python train.py --model="self-supervised image encoder" --color_jitter=0.4 --norm_position="pre" --parallel_block=false --moe="top_k" --optimizer="muon" --nesterov=true --orthogonalizer="newton_schulz_5" --adamw_lr_other_params=0.0009 --epochs=4.8
Rows from block 4, named by matrix and row number. Rows with one number belong to one attention dimension. Each number is 128 + 24 x the weight over the matrix's rms, rounded and kept within 0 to 255. All counts start at 0. Numbers have three digits each.
# q: attention query, key and value (stacked) (model.blocks.4.attn.qkv.weight, 576x192, the q third), inputs 0-63
# k: attention query, key and value (stacked) (model.blocks.4.attn.qkv.weight, 576x192, the k third), inputs 0-63
q.95:129121116101132113134117148115161120129149180097130148107140119143118079128153111117099128126149145140146114098137142143107150124125133166136140150115165142139142133146131146120133127127107129
k.95:158120110157131111124139151122134139118109129132155153161170135109137115138148131162131129137090119137104130142103141132135125126123107139142135117074140107140104105133131110119112131136102085
q.96:136142144098105111127150140166119125168090157146089101108079136108135094150098122135138096157100095133136134181093157140104164157141105124143137118137143119116117153096134112130129127094143101
k.96:103132091089121125168144144120145127148149132116185077097148147120108105125143123132138087144124091129143094130090114104131130155117121143132144128134138169120092131132115099116169143145118149
q.97:120113103114132106142150093119146068166091124120128149125116123101120137175115209086145113105145183124128161147173108179096112133136123086114134167156111132120134069162143125166109124143120164
k.97:125098127112128148154098103118114092076115098112119115132129178145151129119163129118101142184134142149087149152137109144090128120117157095156126135139146130156127132122131144129118141147123110
q.98:104126157163133102117114112148092128129153110077132123157142103148167111160109119123141126099086185115094140102165119116143107112156138117126112128164108116141141135162144136183106123086151152
k.98:112121183156134189208127095144050091121108115105120128118126135115170122144124125147112153119131146142138123139132127153165147130101100085122150142164162142123099082127133142158138113138127105
q.99:122169161144085114118155144107088111164096138107120127123124073109120143106130155157131111110115098164155157181110103139174147133128092129133103117145151109119126103109134121162091165099140122
k.99:106133130137142144132098175152113095131125145103099168128127132138127122089143098136141153164125151087109126119135139131132120168135126144130161116069163112104109119122145075122168160147128114
q.100:114117100076142154138091127118102099124182142128168105120177122166086127122156125144107151121106085196112099122122178102136128131144137113131133132056123107129132110106097133146098069159128160
k.100:138108133094101105136098104142116136129099116135101114111134147087101113123121124121159120139150152146109127149132089127098095137120164084157085108112180103134163169144089179133056126166178141
q.101:108148099124126146114139190104119130137165130117126111140093132114065144117134151122161062112112164138140119138116128111132153100099133118107120134127106137115136166126139156104135117140123128
k.101:111138119131130149125121144106093118106136139119102151116143105098103124171134130151148136138146155136178156098133091154129094120154137115114159119126102116082123129117115118164154128136171097
q.102:124076113084139189119089137138097138117133140120099156134164141143070200122115114164142121095156132126099154118119107155125119099109142104116127099103162133189052174116103150091122103119095110
k.102:139093152114094136100107112135159118075144148155080120087153077085126151149143124118062124123132188122133132094131120125165118109106141093139122147138118093120129156144116106101125197124121119
q.103:131113139110131151116140136063120106102136120170117070127088133127119140127130177117075129148097166133132144133107167135177138082099143160142122130170074115161171172137116129149076158128138118
k.103:147076140159080104152150116168170126167125120150095132109144084112131170091143138140184158153127148167173125141138101135111114123121166123092148112128129123097121131132082128127119138181110151
q.104:128121109107106097119147133107126162154117116183113102127165120102119123092110149081135132131145139162105169058109087098109083141129150156090162081116109182176165169214102146066150117094113076
k.104:136125174129100144114150092147122113146155102161116135162144119128115112125115138119155120110154127176096128106138171139072139126124141120111145146110118084130128156128125141125127128101132077
q.105:164064099163089148156118093167132097113133150151146118120170160158158091089114131111131083143089104163153158148134146118121163166164153123102168091152145155155145142141124108093160123103150105
k.105:164102143087154155133120086149157152130118139102118098118167157159130090118160158190126151120152116122100124085147112136145106124123128162108129129152154133081131138128134110134121107120083117
q.106:064161121122149118165157148154136114120135116121060142173151150096098143101129126134155083152127118094126144101082118140136145139125124161140083117131099129135090140119130161145102149105115166
k.106:114134105118141103146141132115183130102125149165152119156166167127133159105106089140128169134156137174091141109115153127129154121134140138137133180108140156171138178117110087091163081138118151
q.107:150145148156144160103148112161090118139094105152146147089119188101136183077139141117099153141192084129106123093140098124155088104147118124144085162135094153162130103130145067139097122144189121
k.107:099152066114118145127169157126129111109119156117131102151129075111136113116140132105100136206142156135140131130131107137125143152162130131135133123122108121083095124098105157153105126104069094
q.108:212122155123137145168103129135086088109122128136129142064124138138132175103122106111153150166112097133117123169108127164115136146104113118161123132196135184112158084143120111143133086124143153
k.108:133140154131140089190139118138080121132182088118173121136076123118132145119073110151108148147135133155118130124114124139106126139093111129176113081138114158161190114108102150107091071087139187
q.109:131108173156139157140146106116129090165109114105112115103116112097126119193122136093159112149153133113100187123164162145119120143171149111169157164121100178115101186163146104113136151163109100
k.109:117085123145082130107123142172103105146165122108164076109176122177108147139139147125168137161104102110128131131133165161112130125175091178169114135094137118137098124097118114111119142056053123
q.110:151110135095096130122129130120130111138159116093127135126087104112110105114121098096116106135168124110116123204110120123122141139100119184117069120107138117192144182145106146150101127116104123
k.110:143118130085121139145143112167129115127153114153138159166170173109088149114164118131117146164137089085110080139113121125081132163103123162098138108122120140135166174146131152155169080124086186
q.111:124118141134145156119132115101170094104132078117176160101124106101150126142151126103164094139119107157115125174097116053094145148093124107162114152142087109101153128085124113152141184126106159
k.111:132168113159142103096165186130090143097123108114145117057108158136154150127094132132091098147142126094087149117094136150119159134093118133136169152114136129150120126147142104143109171134100094
q.112:138111165147151144090127163120105080135130119089132084138174121114153159159103120147156094102125094104150119142142121166125126123054114134112113151145069094121155123154160092108138173136145143
k.112:139093115111088153091094178125087128091115085096155132127118122154143106144077076130121142094099153103101181102135160109138130106125103104160142153160120137128119163151156075174127116125098099
q.113:129119102163180118145180098129139102144111103133119147139177113095129195129106140162119126129123091115120114169133123135139160151155115140150124150101122185126156131153111098118163106170170167
k.113:157099094137119142117168111130061102149145138102101138139152138138159127139125163124139073079153168159160108104139143073177108100117166146104133121121116103123161158130142131071121094213208211
q.114:090082119093166145166156135123132155108116129112130144130119159113141125162156158117128122155147144101062101123082129080080164117087128111139124106125115158082090150155144111102139117083101134
k.114:142133129110091151091130115108118106171130150155150161130075139118121166106110119119117115131189079172108100094139112110116114127106123108142123127135126100117110120123140134100134117111107118
q.115:079150104142131119153129101109120153104121129107105121123127111138093170144158091104157149109159158145128106088149122111142137150140106159142141119129136137135125128136122092110153160110123134
k.115:123110152108105117136095124110140134114123127143127112160155123136100171167102140140128083083155159122109107100155141145136148153105082125133166131133158115115129106164182108125078143116117145
q.116:149133096152156106090125119120113121161129127123102179114121139125159098095091141127112148089114112153111142074096155139109115103148085134146123109104160142144111088142113083147150125111120139
k.116:146143163114167158162107131144135104123159115125095114127109127145125109149153117116162158151166141101106137130123112117116115151140139108105168119158104162119132097093149119116124133112098115
q.117:116101117106145116133169100139122098151167120148124157114117156136161145091129119114139148160119093102121118130114152162124164157178152171172122145099154164118136154097157100128154099070087149
k.117:119102106143135127098121169191142093157098119132121119122174131098128101156123159117106137121172108163141147161086097105140133139106148155110194159151151153131117168116127123102112108100123109
q.118:076140116133178127154079130087130152100185130153129145126142150142126165117162105097144116170105095113114123126160111159132163130124121138138140114104100165137133089159147109076119161125166121
k.118:086107137107089138086126099123126115172082087116135152140110136096114091106174141126131078118120137147122081098129155119151150114159113131123173159111121156077129089122146084132124146125135119
q.119:132137151112112149112152110134126092138110091160120098136128114117157130178121122133142166124106151150122125105137105122142157129175150132126097162141139090107110080131147087128096187127118137
k.119:102133100159141132139109104139109132141084124120118094131175151158136132104091143117110155084128187095101121158135119088114171117108074113138127145122134111139148095156107087140123087116135130
q.120:156162127136100158146082159118083121140077102113143141091115107121175110118105137085171153126142133123099130051154183184133122119108184138150115165108138122112171113108120123125148177124127127
k.120:143101089118138147129131171113182123100111090157136151170148158147116107111094102152102113094142112142153113115101121148148119123113135168105159111130081104172145146133096136123100133114143180
q.121:137138138109117127171158121108126084137142126114101140143154121083158099124082138165095162099126202112082097111120146182108098143106142118163075168202083155149134145132160142158152119127099167
k.121:111108155104110085140139143160125140165147124147148149073097108109147171127127101114090116120135123152137173156162123154144089154161109128195124131166085165126168135155128131138097097109093123
q.122:140180172145117096145112135145088140096166120122120159105078124116162085163114151137126143170126133137166122134114114106147118134109155117159087105130114097114135090164137140178152096114118122
k.122:159174164137114105098120149080129119155132113105091168136073191094145109101129106106123134113128104088149145101124086170164099091123145171148135120108130130150136114180113160164131141103093122
q.123:101112081124134123099103103157110185113153126145134107116085113112132136154149163138146107144150123069144104126098126126148171097114129116109101142094143152188078106096114100152132125171152150
k.123:107164092092149124104150094157100128071127180075125165074120128094147127119162150126125112139173129136134126148082134089126160088174094107169131162142126080110109113110172138137148106098168102
q.124:094120156157123110140135147166143098109121117153129135120091127168107147107116136190106160131098113160129115125115158137171095107098108160135120151149186152129147129183126069121155104121148116
k.124:070104117144151088144110164142132134082127133149128125175149122130154124133138124108147181110115101127132147097153135111138152138096148122153103160160172154131122123113114126104125135103132118
q.125:111112167131122115119097135108115139135100101127135101094144119169122116121141118115154133126113140168078115092143091115148138152130141170126136153158163110113132136131126115155102105143165175
k.125:149137149148079119125132139146116098139144123142132102145128157169098125153073127098154167152117167137151148083124114162138148169113152121153127151148149060102119166145120137136104126130130099
q.126:131139105165102149120095121161183101161117145140130143091135168161140073076117129102137144099123121133163111174096124110125114106124133133121153074132165098067161149129097184116126126100103128
k.126:190160166126175136103100118171118154160147133151159138110089166101131087171123103129109118076100109183081151125127144120099144127108156127070134139161179102088123153128106149093089141140118096
q.127:125136122120148118090126115140125120122173144110149169118122158126169146209120084100158147060108133117121109132116118124138109145138102201143148098114118123115093189086169179106161131131116097
k.127:112127139147067093118158111090118092128162143138142114172089111115115128163104144128134093132158116144138171139117089140184123124150112126077138112187134151109111120119127101088120097143081126
q.128:121098139086116103117105128085127125138099151120155118163160145134139106129125115126106126123088070074123121116136166132103154142113125120113118123124129138091150130107154126166172149123145131
k.128:158105137131102145121147094114138118124057142164130115143091136132096115113102100120113126126149134163182123111114109155129115123142140110094148127110122124136103135119083141121128170145175071
q.129:120096118102128163088146091089130150119156104118159110129101144108099136128095158104117121137128139139137103155131138155114133106139133122156162113108146122150118097094142094120159146124145181
k.129:137125139119128119141137102118148111146126127111155151159134121164101115129136139157114114103161111144101134095126167095084089153105125145114136120104110098078120116096115104141093162137176132
q.130:110110103138140175161140096143078083121123125158115108087137163138099146141084133134129121144129154138125143133139148136172099113140133116131177112126135116135127154141131157120122095174104105
k.130:130101135154057185120129155115160186114107132145126158143154101103132114112147149082178122100184111150142161143120129153126150105107150100131147084165144105131154148133119154062113124117122148
q.131:109089122100117123146129105144136122110126170145131148131107147131144088104116131069092111131180184153142110083122150157113145168174073116124093122127079133119124109082094122151131151094075153
k.131:102145119129115118101114126127126122109110115128131150098131118090144132149126164146117155122105125164119092125103090147145120093082123141122129138171170154114126167123150140151142155086165149
q.132:157127089132137160082110164094167107115150101184106138156143159152128148104155118120082143122088132096117178149124104128117108158096134147137141072112136119136164112128171123098109145122126116
k.132:114169127090129114147107125132104175108106122161157110136146142179114134122141097150114117141126134145129114072108096117091143142130161142113137205119111112087133132102161069119117135132127154
q.133:108133128152108134124157138157128149164168129122085102126115103101138130120119125177144138146161115124155146116157149082153120124116132107135103147114106120159120116107150164101103157121125180
k.133:096126123125139173101117138146090103167137111122124120116140131096122157129145144156158124179193122106101127122099115134144117105135142123127132132096099150119107106116136152116099154163134173
q.134:157098163084146105138135149133157136123127117164147109159122103104055153105118149188130105197106125084144122122129158091098119124141139160094141131123104156122132148134140144186154146153134109
k.134:135132128094138119108134142087175140130145141153171124130156135133093110114097127109136124180074130126131162082120193104100109152134119141126142135159109120129165115116117108150105132160106129
q.135:114067128130122148117137113158174089128145119144127128113124123173130107146138103115144103138136148124104141150100110095119133131123098147122120115089078115166103144164183151138137130108088124
k.135:118156147143122149125087148128095163145133128160093116140088134085091106154130121154108095106082125101121146121126159132102104157122113154134142100152107073133137128165095123124120133133116118
q.136:089153118099089128141110176149146120114127115124154125113104148146097176141131103134084086125142129102123129141156145129097120131095117106110094143154186120131146101114103102144134152133141116
k.136:111116139133137141125099118092105114129144164136149102113169117115115117134116135127156105136088157133109134139159122157128132117112142113134115162115075141157132073141137144118134151116123094
q.137:095169146116145096124121085122078139094100145140130156168108117110145151106120122136109142092174112172178115104144186108103120159122127102149108087126096114156143118156158126105187131103140144
k.137:127139063150102135101125135103115083128112167112141151142135132104173152157127129140140181127164127101151151150146091164183152143117121121122147130095097161135113130140094124138167106128137106
q.138:119139136136145116161148115146146058111138091146132124193106187123121161122095128140077137144138126137121142145151142111080086086116149136114112128167156119141137108095144183152144145134180114
k.138:113154155121091144121108112117116116104123146138120135154137148143164177124165131145141121129140104119107158092174115150114158134131134146158131099118118144142120130129177123172154127153103151
q.139:142138159133104108109161134084101157128130110144113099155143105092101119154087142123147153103150145125115109177153119138096129076138137117122119153139163152119115112111157122121157073160149135
k.139:114134120139120087121113141130180082142159132099134145152107134107132109132136078130119102151139129150126117155190154157162143144140123114144155101104118122127131123107120122140154107111083121
q.140:118140163112148081125127165114121140123118122119124109136105152120155094136133115138068156127121126158091145118138097116124143158134107120155157153142119143088144125106116164139105114141134092
k.140:142116103117157155129122159146158139134166141099103135095136156145149113139124129091132145137117101146142122115119124111144151124177111122132092146126168150124137162103106125157128133164132118
q.141:157090150168134100135131122157124147131164127117107156147156131126091105132107155109126143155118161106124117154128104113080127120137135124184121146088117141130114109111137118163143119156115144
k.141:118142128110071116135114116130157164116148155143113148139151124160107107069142105111127112155105160089107098118139117120132119117091111134154132172147098125112136135135137146085144166109155109
q.142:096128124140129120121103096125125190127141102148162133142126113145143101124115108126059152140121124113115132170134143136137158100161149138116138086114125122154145138121116101181132113097079110
k.142:125145133117076116122137134154113131150166104140129130142105146148085118137140141116171129122063135097126145129140164101163126124139094130111096128145095106126134102109158093129141116126159102
q.143:108158134134129101156078136103168165137152129131129116155116151107105116119110144128126098172099134107160119121142145096110140141107161120120160138086121132134159111119112189135111125156074132
k.143:098128145134100122118135123133152116154116117162195119117170151131135144113138149146110153103123129161122122122096101136121146113141132120130119119106140126135141115098142119147124160130123111
q.144:141118094117114154118159138141089160127119111104138100128089112122156151089120118154108145110142111119157113120177099098136162125178100094127174137112126131127127122137118164111088137118126155
k.144:140107151108136160122091120152146130147141142114136152160145112138159128131182100139095173146113158113100126126143107098113172130152134146154123089084133163146134121139106137117105113146136111
q.145:078187087161100110093142137121112127111104160115101126129072161115138164165148175146114089104099164147153148112096126103146091149131111116136121171156161112116152158150088109136121130136181133
k.145:183106130129117144115147102107145159114152130140108141164140127136136118097104118064116092145128142118114106139095137111121157145147150147133136159130100142156138116105180076146157146159159148
q.146:133132113112161096096125125109199096138142126179129135109107122129169107142143088141135126140111118133150115119140185138130127117148126165168142105085117130136122117145146118151088134140095133
k.146:087154095127107124133140162142101107152081107173131087148119120165116120139126118092159133165148164129137134114112140152115055112119112114085107084120118081100158088154121113127105142119116126
q.147:140115109112140122084082130171134096132166091119149131156090158170217134134118136094108147157111082157124098134135150162073082142127111132123113137163112131158146151080150108124130156113142143
k.147:085148084125128140161154142143115156170091143114109128119131099168142137174129111172128127107123115107112106114141107136124128123146126127112119140127144146135113115122194107139110156137161105
q.148:123092143154162120080163104161130140095150162108095173166130146145149128113093126143087162147130149160132090126169152156121150103129146106137124104112163128117097126115127089110140128147167092
k.148:151132113157093143132149081080088100135191156165104126155108144152097104073190136158129123116164119106092131137137100117197152149106133109127071148093114103113088186141106149131146122153165113
q.149:119125152140129096089123117109170134164160122162120143096112132132105133110115141139104118124144124095116088132146151077134127094131085105144116155085111084168142143133101166139129119100068116
k.149:117137132148122160118125144164133090130124149118110091134151135114120124139117088136122124110113169109118093139121116133173090105151107164117144142104149129133130143107148157095129136169189154
q.150:148146150107106123110072132093092135122113121120117110139133123095087126123114095143169097155104132150167117108120147119124178109107120174107116151081115145137086127153152145128115173094146122
k.150:135096143142157142126109126145194080165102159081144155116142103099124080134087108114107095092111176116127166106134153164146119140136133130154168127125087139159117126118128134101127131113105086
q.151:120124107148151136118122156134157126101134117147125136125101123141133144181146109112097106138128136114146128116112132119128120151148157089081142115131077158139080096128136113147128161129122086
k.151:094178122152102126155133133147118148150106154154126136122181155140119147139123140120132160125124141091118120131152136123147129129135129099103119138101169126137142152109143105081146129169143142
q.152:111110168133129106137132106116119152124102118145074136137081124212112123146148093156158114130121163162105156054123123166152141131132138136122097114139100106140165137107168142168149168163136130
k.152:127149119139124109118136128106138148141113140135129138078105136170127123174141106113125142108117137165130152169118096094156132122149141122104133087189140154145107117140139137096170094118120110
q.153:155141098107132137151114099092067133110148138149141147147123167108122138128108078141129147114119069146118146145172104144139113124144147128139133156120133087139111120143112143113129116159100116
k.153:137119113132119180125144164127123127084140159099122145144174141104130171101185100147123132107109092118101119102186136120116117123166154160090108147128112125142121131125114132135153112119150159
q.154:096144095105157147100075127139104142123165104143135148118156151128103133068132118164173135142150140142134138157125102095159117110168118154141140138129130112087121081114106106096108109111154118
k.154:115145134167151150126096085092108079194110145127130141142158089149110062109147158116143079120131143104112143149096161132142112100177121135125112157086147130118096149116166160093118101119108127
q.155:110134082143145117147141127123201131116125137128115078085127144116100160154100150140144134141102116144096115134106116097100165098129102177108158099158149102166135153133127159126095094168134110
k.155:135143161147146135130134168126133103138110100119152111151119153135167102170102146113136110111096110110135152132098136112091138160111116114175137148091128101106140125156091127116117175163120155
q.156:164105115123136088140136088168148154084145116123105136143128150138160123150127149121121160141081093176134135131129126133092132115168132080121132119104095128139145126100157075152166119095144120
k.156:104134102139108133141150144122091145155144175121152157155103145168137154113100125136102102142102167126131157130111172135113079107095143153122127118135134102158108136114133117136126118098119091
q.157:111151174111140138120118133166135143147145100130111108155166121138155098153111176129103122110136176127162135128140093159139080147134136096104166091089089159129108146116112147126123174123156117
k.157:124167122120166144166138080116104133144096127123112153136159105113130116167152145180106145155133116143125122133114094150150131141095144130134134118114146087103100133126139087127124116139156092
q.158:115127087137146127091099124112134147137153104139119133143125109161131094114155156142093119129137149112094105150092119146140131095136089141138132115113146145144113137065125103116124140109136127
k.158:145151093102181143111119140152119123179173124122111105130140160111114107111114109127146167080145163124135099135111126105121114134101133129115139144116116093107097123110147120114091145131176151
q.159:090132107180140109120103173151128111121126138166146144150123113110132125132104126133098108155139101128130116174128121101152149090118169111152123137137164120116125110131168126131111095107116090
k.159:110119121088126159118113122131128108127144135107152115152131130169100123094101136132155152137139123097110092107136133094167138122133097121103084143109097141113116123122099124145127112134167143
q.160:136108111159190157071130169105105131105129105142141179086132172128142141124146143145150100160152178169181070139106132146096148127092084140114145098183118085132150128117139123135097140098163146
k.160:112154100091130124114150111131112114166101137113117112127132120089133108109134178126145159174135134139149098172126165156109079058101157191144139112163157078169124138091120133134152120122132125
q.161:105085137122115171150115132144120137193099109105129108142143148105102132126106169158169107148137095132129148103120129148129136152143169147143149125137113158158073097143164155130135080123168125
k.161:144101111145125153169140157139071169162108135138152171122113131147098142148136098134164120127131134108131137113123127156113109113121124145106146101121085135102115101132138107128153127097089073
q.162:083128156127099146124168171153142165175085120127099139124172118136120149113113130129123154143144160116094111126138101123144147150110133157104136150097129131122102113148106096137119100134116122
k.162:174114118125114097156141149142090091133132159120136165149140159152130114161140113135104118114147134143108123141108150124123132152144126142130149150097115130129132125134125149141089163150090133
q.163:137153154103117126102154141123115124143145144120127162121144128149160122170135117124160085160139075129134111116104122126104130140133097146090149164150140113066109128118129069139180164100107118
k.163:174111068140137107151175113138144099132157170128144105169102107138115113150104142149116077119133091153154138153150163113128164098137143156075083130157127149172091116079156128139106115114101135
q.164:182157123115195131143154112132101130125100181109128099176095130089146135151158181112114123141156115119110113092094129115149118106139169178091070121118110166154086172116117158119133117138121150
k.164:053158134102123079125110083134098167171125135113114150091139131147155147105159133161111079139118143100125126077126091104124112118157102119154120081135097133099120102088160132091171134153139160
q.165:138100180150166120113153209136091156138115075101126158153140185121162121140173108142142118145137185149112130144154094153116157138138155159152119138116078114174138133099134119147103139102092158
k.165:146155137083143108159121150123130150133132102104147135153089149142152148157124173146097128151190132136128124127163124116089123145100118125228143118136118104128154133093109124149088128154166142
q.166:132099150107129169099123108133143151119139127164162146134138091172091159111144112155107093119106120158094132163159131103139125145111119117111141128130151111090128130162095108159103119150177135
k.166:150107127124118149153126135155101106114149146136113069149124171135146150127104127097068130142116146124107141142117167090116111129095131117119121072103153123114150133118119153154142122154106177
q.167:109088136126122115103142165124116113175129116116141103138133116139103116141115147140084128133117130106110177140125114174111131092154186141090129165125134134137110146149127135133160093153114135
k.167:171109124144165154135130108126114189133142110130100120121098130118147139120113182145139082143118091144119160158127167108121116112146090106162118103147107145128125119110109102122145101142119055
q.168:157086173113144160096171153172142106098113087133142184100135160112152121187084156135174137133169145095143132122116158089037105127119152111148117147118156093086113111097143124142115130136105133
k.168:126108093107134150129110135118096127109121067066091136130165102051166144127128151162195139062166111114140151167106133159148155112124106149147114134110128114130102119084156209146105135140083145
q.169:117154128128155149097118173109107097123139107140137128126164132156127164166138139126119107162128134160152163116118139184129094153111085133092139111132151101108170134129153148104153110149122146
k.169:082121128091132174107151133128068111154164105133196122130076114093130160125104168136128141128129151166055146160146117115152112137128129146136149109123113133117150087138136147148139113090159083
q.170:122165072130118164118148155132081148184132100140129108081118133158135126131115110091124141132172118111092169120186147150136139142106091109117127148137138131155093143147129143122145109139161129
k.170:141099138157126113151124172128139111106121145102144162106134169123114155125136143131130090116128132129068137124076130110112140109120137143091174147087132126128138121128139132123085136129176165
q.171:136174164113134179112086108125111141120165115192146129153159136108085151131088144153144152072178146141132126115120160112147137134192107126134163064092114144141088109133133110169106134130149104
k.171:159140140100101118087199128105127085163133182140070119075132142162144150135130097132101134099127124115158099161153160110113139109133103158149106127108145116101083142141150135115123180103116149
q.172:162093099137147120135122100113152099128175094098144133117112166167125156109096149103120090078089111154113105171108165135138166111130126107143075150117163082184144098129153142068139149156151092
k.172:124137111132120096092141150135133152142135124169124121151187141127107137191127097086114079122166157121169118068128116138067128140120154123132098118114154130145150118155163109159144135164094160
q.173:139134096087104120136081112113191126093099117097094152131098120087144147127113126150179122114154125118127146157117165128099114098114143137104146175118146062125095104128143146093109129120100110
k.173:126121150141104111105097135080072179099105098130136157177141153139115121080154104097162123103131152132107124130117109120109115121192122135118111102150110122129103120109150165088141132138132152
q.174:113121161122124126158129086143154181095130101067128123140180147162198106110107117145127165108099120153124127125123146106141141074140119116101136134115130131147128154146148093149089167134152123
k.174:119079114140110121162154131179116140123132096092146101117165131138144131152063096111127149134175087131129143074129144186088148115095090170132094107080134159162091145162125132129172115133133182
q.175:141155084099144171126164097169113103141167161104133140113077101178203130145109125125118148127112143137117136107108100164095107117170107119121123124155134124144128132133100170093157081134135125
k.175:107134097111110127091179119141112154143100123117164093087123160121134116168131118125126148121143161144108137106136139107138145086154113125105132097128124121139128115107113139149129130128139121
q.176:122207116065104145153116124152127111148098124141093129113099146125142120138144156139114123143122134122165100124147125114142082132079092155107154143141129117122106100163092114136143143124101123
k.176:144138124151081127118127146135110051104157159102156126114101121138147156116122104118102111124127161154094120093150122123200113100141169131074185160135129153129114122105107134093107113109106151
q.177:120111118148131095088152140153088099144161155112137115137099100130199166161144069093120123123157165103129181116153095137135053135142129118121138154172177096172125164078137129109137113132129099
k.177:192117148113157131160139081102131155142137166113152186178150157101156135163135169151149111114137103136096133128116136070107144094120159165155102144140179129128161106103107119139098104156188171
q.178:090146149129130098166099118094112126089097096097132147093156120114159114159140133113124145095121090135174137119063173140171145124151133112177138156110123139112117096113117113135106170081197109
k.178:096133113103152088135140077153107145116100115122060165125148082109128144136137091104130123115139137112103119132129127168082158138147142101098116148117119154142052158156178128134126153103096099
q.179:123125134123134148133096110147094134168131109096185123143113128124114117159117169096195085153149133148132080143126146141128141083110131126132148127182134145138083099109138159181139149162110157
k.179:119151131156131125128139103138158160164098075102112089170117130139125133139112112141090077146066155137168125086119145121079145123126099152090116102122130114119169166126172156113138178127136143
q.180:190129124160069149094116127142104151150134129125127095114118114144112164122183120151149140133104141131175100149110127130137140166145141138142169098110117140110132126172122129083085128068103090
k.180:135140146113136101112102166176158098151121141106156165153125155169122108110124165174116159111152160127142128184102132128122151126152113134090170125137155124106122152130142123115073114143153156
q.181:022135118116094080146108161073143106105127094111112120102111174156126095127118162090085150132179147125158134141143142168198152107087106084175103132155136112105114128079107126164101117146138111
k.181:106112126142166112069146095121108201093131113138087095110126111085132125154080135132117161183119133131065098140157134149102134163085172139115102165109126133177088168133159071124110133106108083
q.182:147179134139149144146139126113092172118100144134113146138148169102114097146105108084149142178151145121128163063124120124110136138136086128143056135142120108086113120176141155159079160141095107
k.182:135149138138087094082134139135157094187117115118086122091138137117077103150178119121117119179089175104099156087182118134095122105146101133126124131100107131129175142118133167104097130095137120
q.183:177130162109146127101108106139152109102194161161128156126123145137126141118130132137094095082097088120125154171115168075086152119126128113139088082092129106102121080168147119104159145097112109
k.183:142141145125139130116156149153119116114167193128120156127188099120151128116139174082162119101117107120137120140171108162138097127169131076103180169136162115146154111133119117096137112164102106
q.184:153136157138115057115143161196134111089057119180116096120107138147178123172110110081111134112102105126167102100110129124039169165116101126137135124147086121173142140144182133125138176106169137
k.184:114125142128127102146132122166135160148123113134120152144096113111145109156123175157092127100124156107156138125182159119097112104119126137163100059130128116131151157135169191110129122077103114
q.185:130158108144134108158140151103122152123158155116140123098169186141138089119142099178166149133131169107108189141164129111131093081138127141116137159132131120104119120119142122138151113115108131
k.185:158135176155141128118105140141165130128124115146160143147140141156142111116146142123111090138162106105093157122120143127167129096124128154146119111116129145142127128152122119147124142143116133
q.186:058117170113103128113145120172119119137117128159109073107142124157118101153134147144135149130137133128140111108135126150107136120129116113148142164100144149164099131082147138169174106137107080
k.186:167101092112136154144120141146135159088173107115139120124086121125113130187091109112096090104138156152120171124098145125113123150100135129164126169125135146116071103131131131145105201123150065
q.187:119146104108103156151101168147159145108094147086140129152137109131144169146123125105120124141126123133161142090135155133080153151124116093105119096116102128102129147131126125128122136134163193
k.187:145141147095111125158186122140090129155154082118173155096121160151131173121098140135154155159125114091090110180111096154106148102111138078127143098112084108128155113118151159124133138141135146
q.188:183133116141114155138119103147113098134137129099116126123114135122154141116143125152098118101137109108135148090125147129183105161158149141132096122164153133147104077141125134104136111123177126
k.188:148169124109115145123133156122110138189149116151119152093121144118099167152162108142139104113136108135086155120161071144132100068142166090142156106120080107137135137126145133167153125133104127
q.189:112156122151153130183154167162144174115131076086146126127129170169112077162147111143114130100175150133111156141141114120111148109131129106109059135171151105110125132142109095177112104136093135
k.189:122098131141102132165170119132175109142131077119112131174160133048178124152096132149135124135111101157071142123131068124152166119095119102133131151102129165159105162113174110113165100153094124
q.190:156117148143163153121117190144081153129128112125167094127152167144105101151145086151118110126148165160138130093143167081152130167126084090130060110151120133086089114155091078136138111134133094
k.190:141135130125112124120120139141144122152102153139124153136176127103113125131123106186072123118156111100074162137130085113150121108094159123116109114118140172123114166101173119173142130157111189
q.191:135140080127151119151156134113138133150146167133149101101107081118119103143182154151130134106134159098141151164179158129081133119131134125170147124128136143101135129094133122101098103131163174
k.191:056114156134106114146120085144182106120103063101121134130129085121169128124183145091140144118100130110144126143064130090188122146108142122128126133120167104111102126174153124096148165127112136